From a checkpoint of a small image classifier.
Model: norm groupnorm, activation relu, widths [256, 448, 784, 1360].
Training: adamw at rate 0.0021, 17600 steps, batches of 128, held-out accuracy 100%.
Data: trained on made-up road signs on poles, 245000 training examples, 9.2 epochs.
Rows from block 4 of a small image classifier, named by matrix and row number. Rows with one number belong to one channel. Each number is 128 + 32 x the weight over its row's rms, rounded and kept within 0 to 255. All counts start at 0. Numbers have three digits each.
After each channel's rows are labels from the 100 images, of 14976, where the channel reaches its highest value: "peak on" is the class under the peak. Only what is clearly more common there than usual is listed. The data: made-up road signs on poles.
# convs1: 3x3 conv, stride 2 (model.blocks.4.convs.1.weight, 192x192x3x3, each kernel summed), inputs 64-127
# convs2: expand pointwise conv (model.blocks.4.convs.2.weight, 784x192x1x1, transposed), outputs 66-131

convs1.17:179185151163165093095164171189175199163162186146157127121179179181168161145136092117176158145114097128109121159080171163121142166181149149159167138099139160145162107130147152151156147178152171
convs2.17:115112136109175020112125102150108139112139101122217061120099152112139137112116016112125136134125130140091105120104135137140108127075129150119144104162145107109150127092078142115142102152135048126116
peak on: rim

convs1.15:058047084114114160146101106098111071138119121073130121159075116087115117160118115135058113115138147122141152143149085110158105126067164126094145094136135090141135161149131139123093090067127075
convs2.15:154155132159158036146136121146140131143136114134149094133066123146162152134101148129122119149156122124153116132162157109130119160188147148135141111019128140115152114167100147117137120141138161061116
peak on: face

convs1.2:132126153151143174166150157099117182041150210133136154139101215094174153120164134139138123152126182189166110129169137139146139132125101154130117144160146103084118173068127136154185146143143142
convs2.2:106117119112162107129123135126123147096129118137121118145104139091152128107112139177123135111127133120198135148123140123110104079140125120164122144050138125083124154186134127150144091133099188092155
peak on: face

convs1.158:170178095103077099118056092108088088123100099136108151091131107119090100100105100075183096123071124097128107095109133100078071093168130105152074137129071097152094093126076097103135084162096149
convs2.158:135148134156125145141148195162164116106149146138175047173150129144150142124119143184136124126145141141080137160128138116078146092128144161143170119128162127216162131137129149115147076161144083157116
peak on: face

convs1.150:180180092156121082133134163174169093130125123137148168086177133183157169159155108077172151163072117143133111151107160152082146161183124138174130120129131128163174063143148157165152105171164169
convs2.150:121140155153134164117137197125114165057142115140090101142086137147132128130068191117170161141127120135158117131101141116131126052120128164120157158145137145163175121134078156095152141126115202141148
peak on: rim

convs1.88:130139127108189137164106120126143203109130186146135171119123180104140163110174154105131141160108163128153102089151129110115097094121106118109096136143147110085104118105140092167129191129120130
convs2.88:109113168140141135150150140135145112132145091121167111156125158148143108120103106158090141145153132182055159140134147147108139139193117174121115127084165106219084143102165132132160082144079091109107
peak on: face

convs1.179:160160144153135134149131164121137122197127100111168166129140148143135148184139138118168159144124151163167158137147147148145133148160179138176144113156144142209171133204164191155150160157168162
convs2.179:130117117112163087103132187117126131116107113133022097126141126144126131119141232127103111143112141175192126114130102115123183127107147106129108158143135135180097176093137111153116183115115249107107
peak on: face

convs1.160:163178116148159128148134146158146164119132152151124169093148163137162138140179142100169118169081143152165063113146160142103112137170124131146121114156114104121134121105106109124158092172121160
convs2.160:084148130138128109141144142124115114117136099118173142096101179138137144128083101102105163100133097165145114177125155174142103124076132146142135165115148116173141103136109148133134103098108080060124
peak on: face; rim

convs1.5:113105105171141161151145158128151130083165173077143132134128190117149152125142118119121144146110172158140141154149131130119165137109106155118126085130140138087119169085118142119178146118145135
convs2.5:164090135124129082149138165122135084162134123110104136117105159157126118130054139136153157100115097156149125140128159146145091118147100171147145076110123118148155107153106152116167107112120183094134
peak on: face

convs1.31:127131153132144130125121116143144152091133174149119114170135152129127122085148165171116125126159121119111107111134123120144139128123086115101128156131116120073083130083116073131104130128095116
convs2.31:145121119109134165121118151121089140076126125124227099108122061105090122125167104099122096131086139119100120126152098110090138123166125104088127129086144146062113108113147114097111066089102069152076
peak on: face

convs1.34:137134149150151168166147163133150169102148195069150153156125191130166145130164155158145152163148162151151134137161140140145142141129122148142133080146154138105128160094128137158158156139147145
convs2.34:125097149138174015140132133145142128136137106107109121130057141133126120126116191148116164088129123159183118123128098127106093076132125156117124104102126146073154104177110134132143067146120210068135
peak on: face

convs1.48:101100154090144141143094101107102149136100140163109140141107124088113093089140150147101091130150145101137135070144095091133087083095134098087094159144089093122069142115142072144107126099079097
convs2.48:113099140134136192146133061161140122062135127112180162108123142135109142144129071174117136150156141152091143133105117147170142157129138166127132112121149116088137110095140160136153089152146049100131
peak on: face

convs1.170:115110143182153171168175163139177117134180149071187164168121152118159184158153162142137183156139182165164166159160138154146161161121143168144160068153185147141153172155160148155162149119156134
convs2.170:123157132134163068122109165129123139189091121132070176119062134120110126137116210107147146131148102133177115140118120148207088091165129122109118174101128119166143129133075141123123157120160211043129
peak on: rim

convs1.63:156167164179243134144177162151178201197177175175184153100157198163175186175129114107152175128107144172148129157134158146131164171159170159157170160129178156162163108181196178124143195157172157
convs2.63:113163108129110175154150146142126133094125157155074150117146120137158149189101166165129109158100115137140137149187185117181121144100124140169140129143134150132117106102187138165104144146188186095121
peak on: rim

convs1.62:128129170172192161137183166165156165186171185142152143138146178143158160143147159167129153141161134165115150147142127155148134145131195157143175138135155128182151151176210150188146201127150134
convs2.62:151114150144105099167155081155110183133159173144065195163106108156153124138201166157117123131133139184177134146159132168131197074060133103140135119185130159138113145116171140161167145143108150054122
peak on: face

convs1.87:121117148113177087080107110123112156168116172122110136069110168097114086120117091100137077114106094099087122101077132141120108102132190112152095084082121113215120081156203132140153157129122130
convs2.87:173176163166178169144162072144120135070159142125033145159159109163106157141149165127158115153147121169185128143183131118115159092109121135105124145202139165157140152129130150125130164107108149132113
peak on: face

convs1.120:098100174167181188154146169134139146153175177128159120198125188131167169154137179210095159123205161184135177159168108135175152153093135172108138132150160134131156197144137159149120184091170095
convs2.120:138115168137135164129139126150149144097151148123105173153138148129179120164091155132147137160123141128141127157117151146173154141175133161106165127039136128140163151193112184096153106166151163107134
peak on: face

convs1.110:091092160163166174142158171165159127184166128126159112181154152151159153170104150185087171101190150174138198169159111143174169156096154180111154133138176157159169188174161161123108161087158093
convs2.110:124109132111143165138108145119165098114117088121124166133169145104119150125067128131153136111140122136088140127110155135158130134040137175148104123147132099124133153096127140132140181168121152144125
peak on: face

convs1.119:084094141163151184146159163161166122168164092142159116174138149149158145169111141176083165109189161183142183168157110135167172154095156179102146151137154145152165204155157169135101154078161089
convs2.119:121117107077135231127116105092112074120105123114077230104147147112126100107096184111113125112090137169134116098092085091162150138114103109108088100158129124149086121135134113111090189157085196105141
peak on: face

convs1.0:147139135152149174173149158131151134136145168054150167151130169129155157152173154143155153169136178162172150145169152142138153142139144140159146054164135133136136169152147147153166140149143158
convs2.0:125113127146200003126126179125153104141145133119069097112092140105119108146107199149131140122120099186163141126145120107073085090098136129137132119140140117125121114140103111118129084117100205063138
peak on: face

convs1.71:202183135181157111118160137155165184101170182157142138092149187164170173150152119101214166148102126116120093140096169147109137147188067128167111132120138120074135102080119145096154130193130190
convs2.71:118160136120183179099094134130147135162117066140209105103104141117120101150105132102105098110094125213123129165067121095166135109194121160153133130048146095119125074187187137110115143099095105136115
peak on: face

convs1.182:182184132162163158175154168134157144183135131097163175121158156150162170170165149125187167175122169156181149149162180170132146159176163141183147081166150155190160147174154168160180155183162188
convs2.182:145067116179144111119135212141125110066146131109078109147143169133092093092098170163113120112122114186125121111142084113107108090084105149143134102161151086148111129074183125093127134127150140124140
peak on: rim

convs1.191:061049119135153170151157162089118118219126106107112163137074158088130107161134135146082118135138152153139163121135053114134115103070178114096142099151101115215142158168183142156100181046132079
convs2.191:141132128137089156139137130137112175169112145108077179126057109129133147112158174153123114106145115224160135138108113110143159152111108119161113091165146143155113159149141120173129132143129188023134
peak on: face

convs1.53:143144163198166144131177185164197197166197175137206131123163188155192201184118137129144206113130136193129126197129154179130185181146126192156178120123197181136175130152151182122143155144177149
convs2.53:162123168165116153179170172177182114117098142160107167132111155144149156169139160146165176095161169168132163180130190146162127154130155172147131116148162170112153101112155160167166165206132166097176
peak on: face

convs1.3:150164127076051090113044074120102088105091103112115132134134070138063103089097109132161122100121086084097123077108137088120065085161089082142117108099113111125062095103099085114115040156087153
convs2.3:130128134129157043133109178122102128094129129104165085129160117110124106105108108102117123126142123077084108154108114100109118125060118083144126086100134091105149089118090129098114059118105047107089
peak on: face

convs1.148:134134113111132131123118118115127113160116162083102127115132136125112102101126126146140094148141119104113151102109125125119109107127184103154117097129081110183100135160172093169150127120093139
convs2.148:118155097146133095150156094107116151104104119151058162131101100154154142135131182148096128124090151170180131129159107118155186114085099092133126104196126147133105161152141084149113172102109165092103
peak on: face

convs1.73:135133182153170130104148150147155214147172225155145120160146228138179151143121143139139126132140102156087134156101136145142152147135115182136140149088153135122133122124155141136160180136155142
convs2.73:132140116135124166100120090125123154062082140116033165115082140129141107107179179128108120106138155149181120121102129111200145118090128108137120120206130154074104138136137094147097083107114147059116
peak on: rim

convs1.25:103095137157143177164142162108139147086150171100146153155104186103156150129158146150110146153142171147154138154163117126131133137100113147112127115144136137088124176078113147154136142104149115
convs2.25:124169168161164068152142138172153161138172138150130154155129169154142146148092160155121142110127098184140124157118134181105137103160102150095136080046155114148153092112093139143163049170158162062148
peak on: face

convs1.33:075068120132151163147144151088114140085134166106129117158076188079139151106137128141084144126145173147140147129147095113144113119073106150073107115130137125066104166070101135123125142079127091
convs2.33:127161164146159086178130156172124148139114149121130178154056159147203138157137148175111151097133118149196104140105146181111117128184111154148120134043169118101135124149094123141158062137111204101142
peak on: face

convs1.152:115105132156132175145172173110142138141163130123153150180113191110169170157148138132132150144149166204150172144161116131153161153098142148127112117135159116156149157141165188136156165112162121
convs2.152:144119116123121039141147122118109128115099121157034176125117117143091121154082219106114140105122150150181113149138139162127154141147136154119133134106108174172174137171191155161157132129075215047183
peak on: face

convs1.111:064070168142148159135124117132121138183137129115133128175116140118109128151115156175061116105189133113130198116149094108175103120069187145088138126149118126183137180181164130149099157069125083
convs2.111:121148136134104145137144036138124125115134126115074180130118169134132127117133134152151114130116152092151134106155141135159117151069144142142128090206123129129138109082141120147140205144128150064136
peak on: face

convs1.183:128128157094190115117121092114102168196098152103112148132118129109111110096119139135140094128161108101119155101106133131139100106130193107155117100130145116189110119174195119183132162137109139
convs2.183:143135118148145082122123045123113131070118141109074094126155107156111132110105176134111136110132129165175123132133159132124158131118114123128122102168139145147118153140121113111124140131102121122101
peak on: face

convs1.70:144144071112120109131071130182106068152117086157101177119167065141107103126116127141142101128153130117164161124140146095163070120151171106151101150153082114171121109091158113161086058133113144
convs2.70:167178137174119143146142127167140118087143131129135113109119097129134148125096172134131140148118109158117123135167145151117144111094139147137147165183140118180144137102102153106127111170174154143137
peak on: face

convs1.133:163158133128103091072092116152113138150130122159130112145147129168128113146052103142162116074143078142093144100087136095117127113182137114163106180098132107200110109148148139095127148171150144
convs2.133:128157141124140086129127182134120162123113105145160122133161111137110136118104122098141131155114126119150116131121116145118157094066141137137125169174131111163131184104108133126117106138131065145110
peak on: face

convs1.151:189190141165157156165156173143160139181149146104163176118156166157161172164171150119192170166116166155172147147160182172133142159178163149184144086165149154185165137172148181159169144193168191
convs2.151:148111142122146057125147211141156113072149126109081105126113116139132132123111178123112095138106110166146125104160102113077134096060145155133131152184126120138120147078146144130135119147111183152109
peak on: rim

convs1.140:172179159135198056098160155161153177145141215148154121132168190164168182118154113117174139143118069140093090130071157143110140131159126157144121145088111132121122057119136125142149187160130161
convs2.140:126095160127171106130141137152140154121158125113166060130135129122155134134119095125150134146143091167120087138149140129111133102032116147119147150206134150142114156089092152100149126139131079139121
peak on: face

convs1.163:176174149137179129153130153102130180173123164156146176068123185127140155157160135087188142165083147148169108124138156145102101140170148139168117143147116120180149102154166161148161141179148172
convs2.163:178142142133145200123189189136131132151114157122052118134157133161126137154063212176107126094129177161124134140157126129122152139101126122147122104169153131107107098097214090170148065181183194099119
peak on: face; rim

convs1.77:170177166170176077099166160169168198114177196168164115105168199171191169147127102085166152133094092145099090150083172155108150159171094167159130151094147152101157067109127166121165170167166168
convs2.77:117141126113159135138123171103141133131098103156182089146140118105128110141174065151111101127113135141126126129091123110146142118103128094097119136144122086075114139074169092150135126106141102170095
peak on: rim

convs1.180:110107135147137080070132137139139154156159128194118081127127178114152131171083080116108129083130077139064120146085127132124136152117128165112128180079142143146145091142138175102109114115174114
convs2.180:133143109105117240123108079109106118108107120142100171105147136095128114102148118121118111097113147086147136108094127077132127160092115099114108105224125123096116117105116115149095123119107088129136
peak on: face

convs1.146:071072143106156150146126126099100164153110156156108141143090161082145102109141146144070094133145148136135138083149065085135114086061142114067095155145115095136091147117156105144088137064108065
convs2.146:124118122133159192139145081146129153144136135147145153127113130120111165105136140135102145132112148152136144097155123124155139124112127116136111144126139141121111157079154104145107102118126108071134
peak on: face

convs1.149:179174136165164164172159172144161143172156144086162174141157167153173172158175161140187166175133172171174149157172169165144155163171159158179150075163152155169162157164147166169177147178167176
convs2.149:138081129153165034148118190124170113112137130092064137144103132137101108110103200145127126140130121160160131109161109141116096116058108142146128143196145100184092146083164121110133086135114155110113
peak on: face

convs1.142:078081152148146194168158163109125140156141151135149149180108176109144152146165178196091160153185177159150159135176092128168131135078137141096119133159144124119137197132149132153116156083130089
convs2.142:134126140147147157112137140137124144213126121118168197128111111128130117133109106118125140125145099143128141136160147141148141081227127140118134116027114138158131151160107116128128114122156129111149
peak on: face

convs1.123:079071193157188181147135157134141174175149197108143133185112195116168135136147161184079128140178162157138171161146093129176167133073168180095142117138161124164147187154169151138116177073158092
convs2.123:128129128139110122133108093133129127099151131135062223116109148117134112137107178119144115129165109155196126142132138148187095123074143151111143093183147115127151124085136157112166153133146194062132
peak on: face

convs1.61:151149159168162098095147168153152201142192193149165108127148203159171171174115118108157153119107100141090098158091151150115154167153114168139127124102141172125161097128141164100149151147157149
convs2.61:108164099118182210150115127112136157147134109158101146094081112150102154172203101110106151135088154160220153138136128121163159155130136115121142148135145131005117149061133095157125124131147122096073
peak on: face

convs1.144:128120132102150113104088083119110139174087137096098139151122100092122099086110152159131098141162101075107153097111111106131074093115180081132105100130108105154081121145204087164138136130094127
convs2.144:138141132152162121141156062137140141054093167104057112126148148131129128094099185140087138098124139147169145119152125128151150136103137088150103086137099148136118153164123104133110143130143129086129
peak on: rim

convs1.16:082074117097159162173125122095094140151104160081123148154090141078094097127182183155076109164145153117152136099158098102131130088066142094080118090168139112130103166109137097161108129076084079
convs2.16:132109140141176050112130097128138135183118156110121123120062126114131127105157148130135151091135121112184110115133133124115105087191132114107141141063129136128123129201135128125131102136130168057149
peak on: face

convs1.167:177191116137167105148138150149147154158139150139152170095161162159162156152174132087182154169074130144159100151130172157097140153183146146180138129157134153175164087155176171159166134185161177
convs2.167:121158129114148144138120182124140146092135133118142049143129131127122131109069155137153113140122130132085136137104145099105142122099139108127124144140117129208130152115106103104115121155134137154130
peak on: rim

convs1.59:165162179192171127111179176180186194166199183162184127126175186174197196169125116129160183130131112179111134184105169168146197174160155183156185149107184166149179126155195164133175167161178161
convs2.59:116153135120154103143113066162137139131090124131130085142108153155179171138094131128173152144193169142188136176144192126146125169074155151165129133205142139111142111079112158131160186196132102079137
peak on: rim

convs1.19:079067128151088134103125137114140132150150186048150114185100160086159128122129123175071157120177091143103163147104108123196156117060139165095138073097114123141121150128124132141115129070133095
convs2.19:131098139134154079126146043123137145132115148115043181129076105138094136129146187127127129140154136168189138120144138120199115120079138118126127077200140146080129126124144119112115150116132199023144
peak on: face

convs1.29:140131162155171171178154165115142158129156190074153167153121196119172155140178161154148154174136176174175137142173146147145145146133133157146138081159142129131134172131144150162164157145149150
convs2.29:121110151135192036149135179125139143163141139120088152134084149125120123119121142125144158111129133154147119133119138124113119086112137160122154107138148120171136103145101164102159044143111197080138
peak on: face

convs1.96:157165129136111081074124121180150111130147093159106078157170104174115119138066103165154129063162067113055126145074143140144144140152087138147141167082142129114144099120106141073128124157139146
convs2.96:098080087079158240088102112087115070103114089143159149102111125082117098112114108113091107116138134068122127099083127144080116146128116123108133108120130063122118087151165104144106153138076071122117
peak on: face

convs1.137:073074146153160188149148155125135104167150096150147115182110137117145141165106152184073154101198162168134181150170093132166143138081139154098133150139133115154158203176147154123103148073150081
convs2.137:142109119097119228110141128114146120111113122103084189110138112128127113126073170130121134126137109153108099091103100151197138187188131116152114095043169102163113161163111120148126163156123177090116
peak on: face

convs1.72:165170080136159066098102163171158074165124144147114168072164139175146169144141112113146128138105110161141099139107145104101102128148168135171106134124090129198148074128139147151095134147123155
convs2.72:134128151162141124135146162155157134064169143147123067138126122146148167146108142126123139157121124175134125149151163156108156088063128144149149167199165161163145148092103163127150110130144140123134
peak on: face

convs1.46:074079081126089106078101098127130117084123137116119087144109133109117119106089105123082119094123094119091144129097069088112133086063089130061121142090104101121090116109045108101100094071122077
convs2.46:140134110129122142137121027113119132162124126131046211113081136134133138131191140136116118130142127135170134115131108108214127120082131119136117083195111145057126122102122112140110109096106171060144
peak on: face